python train.py --model="multi-label audio tagger" --dataset="notes from a synthesiser with random patches" --train_examples=78125 --gain_aug_db=6 --noise_aug=0.002 --n_mels=40 --hop_length=160 --input="log_mel" --spec_augment=true --win_length=512 --arch="conformer" --norm="rmsnorm" --activation="geglu" --mlp_ratio=2 --head_dim=32 --fused_qkv=false --qk_norm=false --layer_scale_init=0.1 --inner_norm=false --subsampling=2 --layers=6 --width=128 --positions="sincos" --kernel_size=31 --num_labels=29 --init="xavier_uniform" --residual_init="scaled_by_depth" --optimizer="adamw" --lr=0.0027 --beta1=0.9 --beta2=0.999 --eps=1e-10 --steps=13100 --batch_size=256 --epochs=42.9 --lr_schedule="step" --warmup_steps=2620 --weight_decay=0.0
Rows from block 2 of a small multi-label audio tagger, named by matrix and row number. Rows with one number belong to one neuron. Each number is 500 + 40 x the weight over its row's rms, rounded and kept within 0 to 999. All counts start at 0. Numbers have three digits each.
Before each neuron's rows are labels from the 100 clips, of 14848, where the neuron reaches its largest size: "responds to" is what is common among them. Only what is clearly more common there than usual is listed. The data: notes from a synthesiser with random patches. In brackets: how many of the 100.
# gate: second MLP gate (model.blocks.2.mlp.gate.weight, 256x128), inputs 0-127
# fc1: second MLP up (model.blocks.2.mlp.fc1.weight, 256x128), inputs 0-127
# fc2: second MLP down (model.blocks.2.mlp.fc2.weight, 128x256, transposed), outputs 0-127

responds to: noise (99); no filter (59)
gate.73:434538562453569470514505469511587522495502538519538406488522509465471529519477449466516441406455536474529519427392466517487528546506477500466475514496448512460464458518481500488431515556473418578491518485546470493577438425429558520472525483511566509475508504508530488532494459419469475531523492518478543506482457490448489464464433489509485531490530493547608501497508452474550498479495
fc1.73:532484495544497506431456556496515543584433510513418576509436468451509455535557460465425454464476536499461511483589500465560526520531508540504509489530521505548473469436521518442467506536481520538461519445563529447532492523511465534459461581467511480558497558442557539509559445504523558475572463542564502466535544572549482488493507506495474513568504520555545559553528542521505465482509
fc2.73:469509451513421582478533507524564505494555493433467401498566459484534512408574463493438480460510432489501530475451510530486498463450494497519493431474476428405448470586537493480502484452505519474489530551496487515457456613486534543539507485449515507488505516478493502483560447472467441507418521520512575457456528556500516505464491494514463523565520457556530501494464507546530454517499

responds to: notch (46); filter wobble (41)
gate.213:521442533493472419524483500478514461422496468508557489546545546497541432489476450435494497645433505449590509524514547432524430467505544540514522431476512536482537443500568468438511459495470530502520467550514554533494512515532522464544534491539523504475538541517503532485480545513450537548500534439510520424464492497516535500404533543497510469526531522456464460450494553581470470496476
fc1.213:445536506555523476504422503521498532462519469447526551494533532580486496510476579521534522436511534477479473546560471497503511575500524524466527560501484530496507525519447561508538495619485450481447463522554423492534480518486444553475448520511555505544521512531513556542497475518492541505544469441455433523435506503506486494626506533520526554602467534447488469490524469490599515486531
fc2.213:531510499482492476471538505495464500426595460542494461506488467471509468479484504515503499638512549539473542514502516476510507501544506475570543385485537540493498478571535455408518501486435528563576474489464509504479510565490471434527512505504480521484509531434501523485517496499456492507463535516590520498514541474497470560459511556462440500526569440407536557550503560512440498423464

responds to: bass register (65); harmonic FM (57)
gate.149:482480492497517569572522500472523556507487456450518503426433510521493502454502519514531497505533497501530482526501505442619521552449405515556468500575423484496548512444511481493529521502546440487470504545510518498531495517531507548542578485468510399442506493485443477413489460441472506516483478533537537469512467468503559392489517438505421531488466455538477475512410510542464529439491
fc1.149:420512574541500490537508489446557508450498467446519516542520562546490553482517542569504489517479495527594388442476530539539545468480569505506545505470490546520448501434431572506515538511542542472509580501500461623591527481534468553497490525470488505458458460499485504476493465434518474492511468408486437484550498483466478529498472495531497546485444485513501444447541479472543521505498
fc2.149:565550491481595511583478493527511593536542473442501460513479454540510485487466513472526469462569592471499628507493455527482470550527466480445464553475497457519573455479554482544538499579504506498516531495480493502502448479462499546535462495601505480486437465508510539507500488566512487417543514527469445506573534518456493547536525544482429487517578490497483471486508504556463527522461

responds to: inharmonic FM (45); harmonic FM (39)
gate.139:504466529549558526535477456554506500486502447518515470466546530436479476471507509485546490492494588506515551558496455451546552431504537481543459479488579452519430482594494499523491503546464504553478501548541561485543504524531468519456496506509485488493504556444491495481344451486526549532414541519496479553465555525478495503475524473439514499500457573469447531511416498493449421548471
fc1.139:519499475470503512482484449520547485433416523523463520523532557478450520544629518491519516569463473484583548487557504490519511494392459488482427422495579547543476462527512525479480498565509503534418539499556508456549464502501518474544455477496503546529484485515478500508486490373516474493490520496531493528509559461501543456530514458487469440568494465504454458440549542565485443517493
fc2.139:502508524573534545494502556497446531475498530416509482408446509470508528509464491485541536534562467547534510523556480447497509507552492494488462442550496504496476491592379476458522468583539517403476492477559557545560517487527532487528539481507496545545511539499503552478479527466478557487537480444537539545470477570512489514489521534506522492506431527574449559470575505439539431471460

responds to: bass register (72); detuned saws (48)
gate.23:506470519519488554479493470530525525491499537540451462503537503450488478526459470521511501462473555460508573547473444480577522520499507452534448501477509504547452542445531571539548517498538510561473541483520488433574482507508566501522563528541513514528478530486497393477481385458502440500501511528511493528422516480407483481511464499480502404481493498487525423435489519533415572604480
fc1.23:447506480485470506476505511465476451444538441514569492466472438501494476395490564519555445523496511478472458537448458424482475471495480475468503459590450507500554537467489477545558485419505441443492445541492489444558586489546520521488514509540497447504478596492527468425538475543448466478482486439524556503560500495556459449537506443476497473490490519444552525562501584485514509544475
fc2.23:527509515486503506550452508495500517476532467478499487475522557568515492507480461524387479493484510559437607526512508477612458563441491419553563512567499442488570485478475479459491521429472505484509497484546614486525484560476538461466499480524497502507509479539449492455509592477495580536448461524423438502465446476464538497496546489512502509531483524499450461569506520475503509486430

responds to: pluck (99); harmonic FM (27)
gate.72:457537480490465492519485505401443463503455490420464499448489435473532519491563531502536532524549534470478488548485462507420565546449453487467488451502476541458505457556511454507511502535506530478556515514439521541577503562468471501437428465551536483440480505457487571407453417536408509535490495487501562535463498492518514512481451494543467470475507471536502532445481446518492438554420
fc1.72:517437514546497479514502551473547510537583549526542464431454514466505497482490463507552516540501469538455524493517592588497459506478591504544524518535512506554558574565475529504472600447519471496512558592512521502487478541495507479537587491528528515522499442507424463515494529531513514556473551458546472477529503531532542598526551502464578464565535482490438468460476522466485521483537
fc2.72:493502478512478531442520440489556517468490475488515512421484521457518545427506510515533529530521458513509522444522504501560546423531507461624463491468507544515486520462489495510478537465498489479498503514570401563523396471473443448429481497490477500543454477472475532497478518457462507520513458516539461519438510466516526509540481478466461464487472560471443466480322465514466444456507

responds to: filter wobble (56); resonance (47); noise (35)
gate.197:472513517471495462515473435468523490477479455457513462507517456512506452495506509504490524499457556489516541537452486451454502480592502454535491505539501511500555498487462520455508494533375410509550502568552541486526451527501504475514473519595505507548512521450458596478413505492457569499537476458433478459500476476492457511496398510450479436567571473529461486473468428499466539443420
fc1.197:575575466539504556514495438490549510523532524504528593514515462513484465540488492456447529495507465535558474509490455558540511535444499507456525444460488503536518539505484447492523461445560581530484540463446483454525491487374515485491485530478418543495580438557502560446510558459479456482530475453550491460523505532435571574506544518507460507510477479506440474423481485472452537465514
fc2.197:470535551468431436520489451458484427476512536506496482569472454497527466427546518486509520478520465548443462500487486529502464537597507566520564508475544488465483488475515443521564490547544483475542536495581610472443572553531525487452512514579550441459482528499528442487468481537507574498456549497457539442468493431454484467468453488522490502503534487564523514485508478592506439479513

responds to: bass register (93); detuned saws (31)
gate.223:480511544455529450506443550477496519448474491463480489490541487474542499470523496491509520475443509429504553544482510448541582501455458503551463566495501444494475531436440495458487524543493471485477557508513463587510476485554500492527513530532516460465559503429458522459542459385470459478425511540483425413441418503410494471508407450514460491438499490468497517449477484503453440492474
fc1.223:515612518490503509488502502517456523418470555459524444480478607471514494542469508502519521620481503531463450420467520504444556498437476515427546481524540546425488635514496484466558483507556498460479499511483492443535441506458474507571451509485486464483472476451479490526489459481465490479553448449487510554527500510481487531513556536546494459526484514446547551497442500446509513451461
fc2.223:481500462550530556548493485489518584513487514515507439541555524478489489452509436548452395521501577471475557558512529568530465474482488593522537517444549521494474496485594427507444471462541554520510493511488521503475535528502517495467468484476508512533520572591499495493509488535538452488468504473518521533573484546438501470456466441473455484521496423503524513505601453558542553413510

responds to: echo (66); tremolo (54); pluck (53); ring modulation (30)
gate.201:395503545460556542517493520471511484446413526380501519521492509544460520487562517487474533511498483487484429435532441462461497480513483558493488464470506552483511456423523512452482450544527446515523572537517511476503415436524516447506469443523440521528532565486533547493441459447469474557562500513456474422408478512498502469501497469508520509455492434432446519473457474553487513518487
fc1.201:514520503489499526568524527428489543474519585466475448399480505514499527511521466395542416551425500507597474516492512462539536534538521467444480484496517502509507444464587441486519479520438517474475561529473485559512531536538444453501538498594552544441490570500487538466504598515529547537480459508477464483440442551457513487445498501519512517479544489493449471510498475485495469438505
fc2.201:481459557467491461480488453496424530510564495507525516472457465501475520497584460462451495520459496498402486489529497458494513379545526484530538515472483496488521465481476492492462524576490512426522475557478420532490548574512461512541493537538490484558470545487498519457535511460423442550517481451572468520580565410560456459495477495512493545549538449449515500504476534493424555460459

responds to: filter wobble (51); resonance (43)
gate.98:454543501529444551523458466494438460496515534462559477498473468485532495412504489506513543480506475431444546507495457472468411451464498517471467512463435559412465505466524453495472514485479453502501416550548550479543538513501471527431461529496524476603508615498518512484505408501474462544419517512464452456497505486541493469452532468463447518478513501528483440432444493522496529527420
fc1.98:466533510551525577524580522533556552587470485489525411489466514515435459479498480490470547478472507504533431527524522461572513454524544450516499553489493515495519501480484584474482572493463463502441482500516465499524466535548566562552497499515501546549458508432532520507552500470529522539496483566539429441439494471454493489506475459523552441517502482528518455459554584595508444562439
fc2.98:471506511504504433559497539516439553482394482452526558379445496505553554541464482572500488505485567562522464506543531470513491502512517458456498451492523487556574485521421517438498488522514475404476513541488536456488527557549483480558510522550515508508501491521490539510464598450537491504497474501453477506487494547484552523556477529521478532476483449523363495495543491521529529477429

responds to: echo (74); resonance (35)
gate.68:477503577509543499505437469491469446486552469419522457512491500490494521527522492538542490440510520495492511480453467477558562516543506487541450474474480477519505414475451490463557482515449467414491525537458499541510478505548523494524516467455460486503368520467444433474530484411448410531473546530522522486474554443509463437407424457474542535479474520476566487504467525485492427470445
fc1.68:494495519493517468533554482483574546436522502523415472534536513451550485534542521532517530509422535424534537473455522519426518524477490452458511593457556509497503533508530465513445538515510473506473446457476474397521459466462491585498483502504541492449516427523503475529482480519475486465541510462464505515500411468537422537559449567455508453499583463495489504400504482484399499498514
fc2.68:539550468502521528568462504447463523542423490514494519514493537509503463516491446413517560524518500441467558472481536515466515456490507545389552478443510534524468424536631473544591536521503528504487482506511521457498484520505487416519504531480489423487473505454478427553411526524537516427490521518482463443551456442489513496515533456473446528461539507502460437527529463550523535522475

responds to: ring modulation (58); inharmonic FM (29)
gate.84:452457517488519513543490462468543528523449480431526515518479500422505434537534475428569538512460533536443594423487493453482526520502482474522543519450478428476499433445535482458512467525429517478530519531442481513506413464489606488519547467564477536500556507534456468475485490445468535560522509512416480503442536452469467485497425512426491556461502497501502461497463526567509458440522
fc1.84:450440468508516464509516493486529494491481548513529518559562444529454558481528512530444514445471464536531517512526487467506430453407529536557529511552505440468542439517503423512436542461558469539504472468569476504446581518436497510519529450433538491573522514480548447470505568444481464506488539474502517455535612473506481547440549552565486556477518519526518526526549566503531505527533
fc2.84:513479572495564497577524445496503463483458405564471450573462526523465447460501543510478515517448505464526608520494433494490475595453496482538558529473434433456545514457513482470583491537461466485531470499492549491485507509485569555513505466552545476459499514521463439472476477565440515536468470518487517482507488449513536457442409497470497480500545552477531588526474544525477540463496

responds to: filter wobble (44); low-pass (42); resonance (37)
gate.150:488529540459500445495456430483506470433471502472580465506452502587533495497451550521508478543453522514471506505423474458485452479547498467419461485540498517479521480494459497498522452478464515467484449556461513486533395462537487463498490514616527506524494494557461581513492466457512435548595505462478497416538507432600509485496528499452479456501455502480441545427499509476464504447501
fc1.150:513523517525516504483472471504551524425470474484513514480497478502444466454513456484501457516477458465513492453534495424497547443523528453509426451438471558502504513471416541445466517518474496481548562491488419518540439438535536516506485549516540579516600551532467539559447470452536565470549448505457466497476482495469524512527420499548509559532538565561474464432433413548506500508529
fc2.150:565506369495402515486468469498459512504491603466457472520503488462506496514519465512552451501487460515457493506498508558481540527508517501384552533481546558436497537559560476479541498477488533497496526504527535472511560633494447487475470484456490511518415484495530491487522548495442474463429467556503474485477518522466454459478475480540480491528549439540494473583469503485579490446500

responds to: pluck (99); square (43); low-pass (43)
gate.116:426569515449437504485518511429381470505460451498472480486487492505515487425494476513510548555444501494511500457483481474484554470551407422504530452437522506456566427492530455528524450552541512506561535516470463488525457466524482473511481496533509521489502476443500591385392472459431497498501487520471499491492550487472496454425443452504499519455486508467509488475477453505506455514443
fc1.116:522511541557491517464536466522607538443541480507521460509487528471457528487500472459563515503477461506496536518439508528506554452540510503516406558503548429525454542586535460560429506465502485521484510588489460430461433461460546476472488525522512460504512460514438412539461455457485513505538588485500488491473506504470498470530469443488523464514531548448455449480504481473454512413598
fc2.116:518484440440455493536498465486546506492545478486532467464463509489504493526524471503516511507537452482516533481454489525556521459521503475564457561529474453540519463404436523471456506459509513459552485521540388555430399516511496425470496492493487517516376550511464512522508542557426471558503481473520487485477547469511487474529414467515511489503493619497525457495433525544423462487544

responds to: ring modulation (51)
gate.247:442598539487502485473505497502408481512430461514530448559432509522507532520507512504532503515486545610493542446475522468537526480569501534525481520530513497528483561435534542484524430517490509553516525485482438483498462418575484536499516491493456554477537505439492489473442539463504535374516537551490464516433542479449476428464497515516504495485504482509554532590532493586541498482559
fc1.247:583446506515435464468548506483539543493588505495424449450450413499444474535465471528488500461495493482435492517477440482496519510499422513493557467535496499526406549538503444502515464459528400497501520431529516455492542542496486476476501516498512496468517524495514398474542509528471474487532482496460598468570488547480593496492543473504480456522487621474508562526484497476476491557507
fc2.247:511473467508522476486501459508578483540479517555487519475590484483472518517436480506426473490487488401502485512517509542466478550433519467434394520506510458504549452511476557517531524541485517464531470484466438477457491473461452568528480496539519522502440578550550508586476470544559481560470465504525523546578552496511479523531539534446487452569504535494513472487521608416459486461544

responds to: inharmonic FM (30)
gate.151:566478483551467581474512448487515497518518474415480486523557459520522468484513489460503495490498566436513522478457476466570578479587446420544583524455489504473475480507550485572455444504527565501500491476470467546490434506566452486442481461472468486512514458443468512394516473502465532536541471436484536497521529507472474526486418497476426481463456462549454476487478474498429469429468
fc1.151:452493522523518572548539451502450472544462509517558517459450479540424493558502513498540614464481512546516571493447492383482434475552493402539505518538455351534508452528445476538507437506466491498511498561451548500508483517533491443523479515536543518437565504522516534495479519471549500486538544496485520533475525508496471514461482588491463508452483497531503502505484472514504536477427
fc2.151:486485460496497517523530428447501471558508529429513513482594505496532545483504478426484530487504559514464534511529490538518456396544478590532581501545534509569511421531507477519546502560515529442535524504525555445430529505469488488471516464548500539533489554538461479456522501531548448507484534423473489525473580481495539491472590504453516514392527542542493456441536532501549550475486

responds to: ring modulation (42); oscillator: inharmonic FM (33)
gate.25:529512499489551509530515447489493524461505503545486499450494410468537448572474439535513482434520525510533571428501523479518518468538414423538527492528535523565449502498490506515442475521493476478482569493507462447521486413479523533471550447547476573540465576511424511475501482478490542473476451546515423503497469535473455558417470490446503583513539471481444509472449558543452432476459
fc1.25:430523495458482463491470489479552559558567528539480500466493433518506513595470499476544503459511483476464510515457525556456468446501454395529552462495508418498483477510566549553432582409468534574551520486486570539478448457505513491513510433536519470549516488541465485537585531529546484478475467487485491418524477483520514510462493424522518542458529430494533509546466455530527462478500
fc2.25:432495443495474461511502479521429519478435535533516591490532433528527534497435493523449508490540478571490556535510512476450475406457492540507483499568443417517475508452490542538473471441511497517476433465491411463512566479490466473481527481527492499555445510465492484487504551555502479498488403506510499449499557485553527518519516464517493533583584477506523485559606558564516525478535

responds to: filter wobble (70); drive (70); low-pass (49)
gate.240:487512535532565518548521453434525469452501462473560488534501492534471445488528508574460531493458586479444532471454464523497506510470518485527546513514491467520571493499454523481544494485509434521492484491464463506518425470459469563467465405470477437546523453521478456434555450468460484628471500440498456519531577459548464535483410551466480534468504452573548463461457507531483500472469
fc1.240:499479538511476389448429455514564429434513541534527494412553456471466564492453541504486424503559442456520481501499500527535493488501485476476443490497538460536470433489432481464490485498415527434453552523434488499520520546476543510527541564512563510454448506545492473522501477484548484456523559461504496478535464536550473516444420542540498517525477519485464478455492503399457511568483
fc2.240:510649497478481486523526495505450453472508451458502501512525507469483445465512547510513545524524527532435454493549491505467509483493493376438463520533460527437551515509473548510456478483509487483445437545568477490488538425518447560493556417499459495540436492490534449500589523528422534486449537524512520462499535392486481559494534546510499547502539459510533516480465540498494552451495

responds to: filter wobble (44); detuned saws (31)
gate.178:441576558469445476546502527474410471486453510504541476482426483457480457435520477509509474542476548521497471488505462525514476507516533528488456474539466482511481509455472503529514524523497500499514520477429505483554504438566502509507495524490506565529387482445449530467433488466460447503453480471437407478481482412525455506444437538460480499418471434486460426415486495543469431487430
fc1.178:451457543556460511466528469522488464560467529519501516507484516506554480481540494532521548480505497523533527499571540454495469463448524441516463484451509484491463519451504529538463525500499459536490500516462532454526572419484541470490445511588488518594450514517464514466459400515491516535440553511566524612499470521453504463525509562476500455518484497464393537391492444498416506560497
fc2.178:502554527494483428482423501502490479489503554498531514498581537553542579512553529470508507526507520522529529540509537476455542528420515416487524481431516394509531503418495434483561509474494511530508535515473499492542495520471511378529424517551514515493482501466478561481506501510526455590514446533491428516486539570451500571520535551513545474536569450463527506444538545500536473471548

responds to: echo (59); low-pass (44); filter opening (43)
gate.83:438563544501460545542495539417412429443508474427544418482471395402472443451518523519534527552498541520464476443476507483552545497499496476489500509474486553434503441506488473489457472506473534499483496471458474521565463478506473501465501467504484496549501496423478504460432471461437441508451516477481476502474497399441443505477462458475433492482435472508546494477477499528428484470464
fc1.83:468427532525569554512558517502519487538486408462523503450500587512469484448414483496516490462429473574495539456528483466518520482516503528569571564558475554534531421478484485468415524474550472547473524465484428520474473478524504524499583544496511557564518483485537450499541544509508487592518477501492475449430571512474512507530481467473497488551501481437537454524524534538544537434510
fc2.83:636492556484530494516524476542574507465526525433522471476466441465464480480475505536445481514542499502449460521434498520471445547481488549428509475525494500520537477513486537494429478543509453538513504537511533490558605547531571534484571519517487572499540541518521412552587485534460470481512511504477509430584538522502531537467468514473438487462539503478508519494576512583517522455538

responds to: notch (67); noise (43); inharmonic FM (37)
gate.163:405470538579526492522451555485477566511429488499435509525484478437472452462498462472495475481517541425546527531507484477564559471470484519430411527459558448481489434464587449525504420521475534528516443489501490529520463457428509514490527488557525526478475511491441471484490472476429536468487538478499485470420527493494438462434493491475438450551508488490451476505504553545419449457505
fc1.163:522485447514541470576474521465476478493519453487487439512536513501402490465463542542566470528558481401535485505556512553467503557462479506456510514493436507430492481471504498464495528490524452497411469477474491530598430505488509513472509425453432482483409522531455520518440489531516480501363518561529469459534504462459473521522552485524479519513485516443500435529512561536464535442503
fc2.163:465451487533443561389550523557493517523504537520497558440565433452497531457505454449476521516588467480599546451534488520430492526563542527514500459466518508502473502594496499492491480509474447448496515465511489493477548426509495472532549563515473508556499478499598538513527508470527517421519504495553527491536459512510497420513538515407458517537485570534498449499452454517526465534486

responds to: ring modulation (54); filter wobble (46)
gate.243:462487536481428477454527458547485449506473537464527504511456561506463506475535487554527531480426539479509503410447504488467463461455465447479482522442474513380490450424455479541444526507506462568478547456501500448488503476490487401484473482490515527462486493456538486473552431432495449567518479484435472478525510485485453526450440504457399457459492480478511548427482499539437451474469
fc1.243:487518425518464515444487491488459402522492428490571518462492522451477424426504466530447451504568407498484446489485533508471518491527524464555517558493493578500458554512461480470451530443516490473416449522513432469532485453529503590512487467432466530553489529519521480539473451476586504505444519479500482551431496425512509520507563438516544576541532442487502484488493502501508462487533
fc2.243:465461582535485470519553509506576554503514585462497458518522547507465491429566553472508466496464561443503472449506522396487513530443514453483517565460536546524522505398512522533502494448528452522442456498418468547549472513501461498538515452541540500544476519544470528531511506524419511540538433552492495494432535530526469509569458501471518504492511535465528533518527585435452461508554

responds to: noise (66); no filter (65); oscillator: ring modulation (33)
gate.36:473523534491540453502528444517456545438520483512498529548470514498459512487523403504466465460438549468466505466492504446551530435511491508438518506492466429491507423486486483447475474526453490616492478479531514484550453551443509444482488500514522505507468494442523525473489481423457478557552477508421517405492586441448431425430448519510455512511530508502553515551511538589498462510482
fc1.36:433539524455406506484443514515572550518503571512451504465484546448487570475513510460524463489433486544500526442502501511523540560433484532406449538518442502467393447401458468550516473524529477554513559537438460518486486499473519504519519466474587454479544492482540481493502585442491489529508530496439470478454428486547546512494453512568506471469475477531504468527497495481559477523529
fc2.36:463546478548501492485453548458422438469482416549507500488561455446536520505402475547468506466509551502467531598554507523568497472518502536534516412496478468505502509579491537455466486541555502441497505492567584514473577483484518531460499490499491445475560511485484442466483534528542467451446503520523524520529522501418530520467562478489466439542450522527542493504533475495553574423463

responds to: filter wobble (61); swell (49)
gate.135:534568485461551522555462500440491458523506470491472471532435423481493498463533502542460512494544582461452480573473559521540491509478520556552503444551497503458522461509476481475511480491507459505506473478562483502493447503521489529510478423398462491545421517468505501448536524469435452547505503488565524485555511499480387541415523529460430478492452444532579472497475569453484469461435
fc1.135:527519454543498465560535500512485548466468537512519588557486517594562556516513506497491552489554513555516529496547525475474480547494476522518506489549512474583542472459502434490488489536478527588514510518475493522557466486451490461467405442461439523480508558602464545515524554529477481407516531481507474447510495527500528524507570591469555517523530509458510516521475514497504610550575
fc2.135:510423476514529542497549489552451552502520531393486476586504498441545497523498479572486460506598571532525554555522486455520474567579497539498519591514567476532502462526608504512491486502496533541511555539527448542517487531484521530462507489489521493458468548520512481481513552518484466504535502480500514524578499547477507582447477572456515516539568505528557546527437560531543503510544

responds to: notch (64); filter wobble (47); triangle (42)
gate.192:509442588546566514440471506416492509509567474504498466535495515498473551449482450497441456490519516516410559564531468482446515517452491454470584518508465506414487429536475489455561495393518519497551536476557576478482548505531507543488474471482480499598491559478471498468537496469467474526433508507529428544472553478461472509450498469441463498467506489498552455461470541492531462511452
fc1.192:506518510514430533440498555457523457490532478454464572510455506519454473483486502480473465539497464431452476539480483493533459579491443474426469525496465530485620546450456499464523479476484496487450486553466508504447555505482498532535574575545614461518407530478556542492548471531463527485443469539514570439467492509550528432532495478505468487477409525531525549506487542476544504486500
fc2.192:442480475539511509468533414492527575471488480534485510411478518527497489524425523466547438416531647518434504460527484535544462433550435509496510446496549522529473539454582444540425444477497521509456502463573534490472574511486531484486505490524485541505491528499545485490527561547466544470510438502522513496540536497524441491465530482460472511470548506474476542563565509459446518522494

responds to: pluck (74); filter closing (51)
gate.185:502544536588533595506557503466483467483538455520515438500497498581492482508522553461509560478483546517565549534475533427556584539478521512474565495469517499582476473437462496487494445493455573494513506516557457475554520543538532459509482529514466531435466475477434531444468458475454491525527489487396484454494502483437470449454481462508479504432532492445482463454431446534485484477437
fc1.185:493600467520530516496549520494445473460469500557523470568436520535413442470519536419515537538533488490541537572518487533490438477471530525447568513443478490472516503485486498539597520481466536470535479472554539482516513521573527562542465499567521524461464602485535515493502522510469525471487514466462536522515492492469473386522502477480545528476537529422559449540549572508501471532562
fc2.185:501582465507422388465514471504530543444513464456491514418483502516431524487506501567573467560481482489556439483465500480425525494501537442486510398489469474486487593511506528494468512544476499494527512474514515508454471558503464547541454510510448503457491474427490510540437513453527498384494469492453512509492495529512480530573464501581529497555529497483476582512492585478522469549486

responds to: inharmonic FM (40)
gate.153:494447507463512552475514469487494505644453498475492518496538497487535534474512487490489527436503523498474528474409463495555498435522384525530518510493470494530467519524489481596480459443495492514509544473499490445507469458513546518437520474498441491450486477515522443398474518434482496510479417499488478453527486497520474507443394495484453590406443516513537527487431473494444514528453
fc1.153:499536428488492512517470454504467420490513504451456545470462529563484505533518486588502498519527618499463494401439504443473458449481507498479518403469466540548569538493422532467489400468459492531436541488527529459512501511474442516464501565514474508509444470489560443497526557544466465484476487490479496492537564546557440551503547544515475509474450547496549548463509542546514517504459
fc2.153:581498469493547507484515470478433544525483455516514488547512497516485504530553458490432500451497434541512510505514470561450477539490510478491514513504462459527496448505492525472571448458494492462500498510488430530541457516509568543455457538486470453417467550522490547468410470463552476544565458565478498497591434429443525479485454428525506601480472533488461540488443407541547480547536

responds to: pluck (67); inharmonic FM (26)
gate.51:532425530449506509484540458465501507513466553475456519483504511458464428533518418437492473366471506487535526477537521433543557507500499437568528508510497537526466470523487440373478513552462508501475475464530502552481490544491518488471493516572478525498438503485556527442514509433541550560550520481550542489480491441463523539488513451459400457495507488477471530486543449555429529467475
fc1.51:479509501519500521516472469518486524546467517539490535508416545547390453438561536475450517488465535499480485486513497477491513479521472502462540591507446527515419460591471488432418496517509475513535484541543504471450428472410446540460422447454508449473539479511480569460495514475524502496450478486454533487483445485558520503539480507465472537481460393469452535537524481576532465440489
fc2.51:437496503509492513474510437517531480442467423507540607469634462523566498547521497533548495430522483592485533442461506482513534437472463482571556466496421489485488477505465487517473496461494473450513567524445452481459487479471506512468568518448495522492528527415555494438525525474523480544539579530487449464451461491474512466446499514513490565436514483575470502482488502542486458535486

responds to: bass register (70); inharmonic FM (38)
gate.61:475554554454502438554425468513474468387440472486575506433453441529562460496455557534472499508433557518494496512466488465512407522485510471498543524563533522512528433479495447424496482524476431429485439522401522475533471497487465488482534477489514530513529542524483508537459508478499447517533523532522479491477521461593520504403433469502477521506501539533484539512452506450510449439490
fc1.61:477540454471408509546573454515479518505543480391464449430458456514533538446469520473473540490482502527465438508468419501494474489464415524488531411570469458478495530554530496541554448502494483480524502471536561527578606529480487512504472481508459483506412518464479497467496524512470430529497440479516535514594488528447527475502518520476515496473506463464550511503535600481508546481536
fc2.61:395512487447482510423442469459503555503447481561474483438568512489480562524496531500482492462489523494518498449473452491423480443514518509547491497567513473508439515518423503473437520532449484496522448510512512511448454392535513460476514519512517505562532550488580496508553450533530473552532487484506555532484504527542466393509463536519487468506469616504559529543474469508506451578535

responds to: noise (100); no filter (56)
gate.2:414510545529538518460452520501493552484460492471473455512543482463491466540493398496526482436478564500520549469418488527559545533564475435504416485495527403466504450492532510484449439551474482561448474489476462515517435458470508474459483534491511529465447541455495502456512460435435488522470536476474484477414475493529407460445434456502433521482465514522505512499438429512489492472458
fc1.2:456483486454530558465519439503480454552488510466469475487553495536531500519485411502542459439521562536537516419420507486428488503480550521486487363450457465533514520510485514478450565505436506567439545482504526470570498473535524443498531488450511507401527504548548475542518541489556519520495520525592542546522506543494466576485527480513470527519539492523565551529476437514496532483454
fc2.2:485542563472489479485519565477557443525523472469492407486546489484483539447503411484474516485501418467502434510516520447562450451483512519594467575501408459483501485500458515471530501549522449539485512542478526526465461554530549531544511479489505510498542535573547492503525460425551458503479559519484530451448535486488511424503500464504561496436437503548541523454480438507513504612476

responds to: pluck (76); harmonic FM (35)
gate.48:478523543449605503497542491439483476564495407420444431467475534479509486491510529469490497496550550572502505483486470413469561496515426491489521507465526506538424484472501478447532441543548495514498506524507455532490471536447492575500531497523510461503475540497522577394457426522450477509529500530455563484472483504562465406476502482511404535478484488535494550487485432478490499506441
fc1.48:513433504512559523510517528471612544548493455494545443414489513509476485457498435533502455522460460522525472511526547493534461470489518562555446528536500552442472601507519508467436519427531468537486494572546491503457475511547486585497532510521471453549516432515426502550553505472558497506513501504514453533472491533524564502540540481517595467495538460547442500502489509425507580471551
fc2.48:491549479402445505464552458478472445490500472559520536515460518504490504540443471486516532516437425566530521475512463489503521446590496517573502606549437521515472515448496494520529479516509510477525513473504412537510435457484502456412454486464464547507475480498447560553486549493525494499485525421574528503399471445496538516528502445518484433483508553456505526527444496475489422546504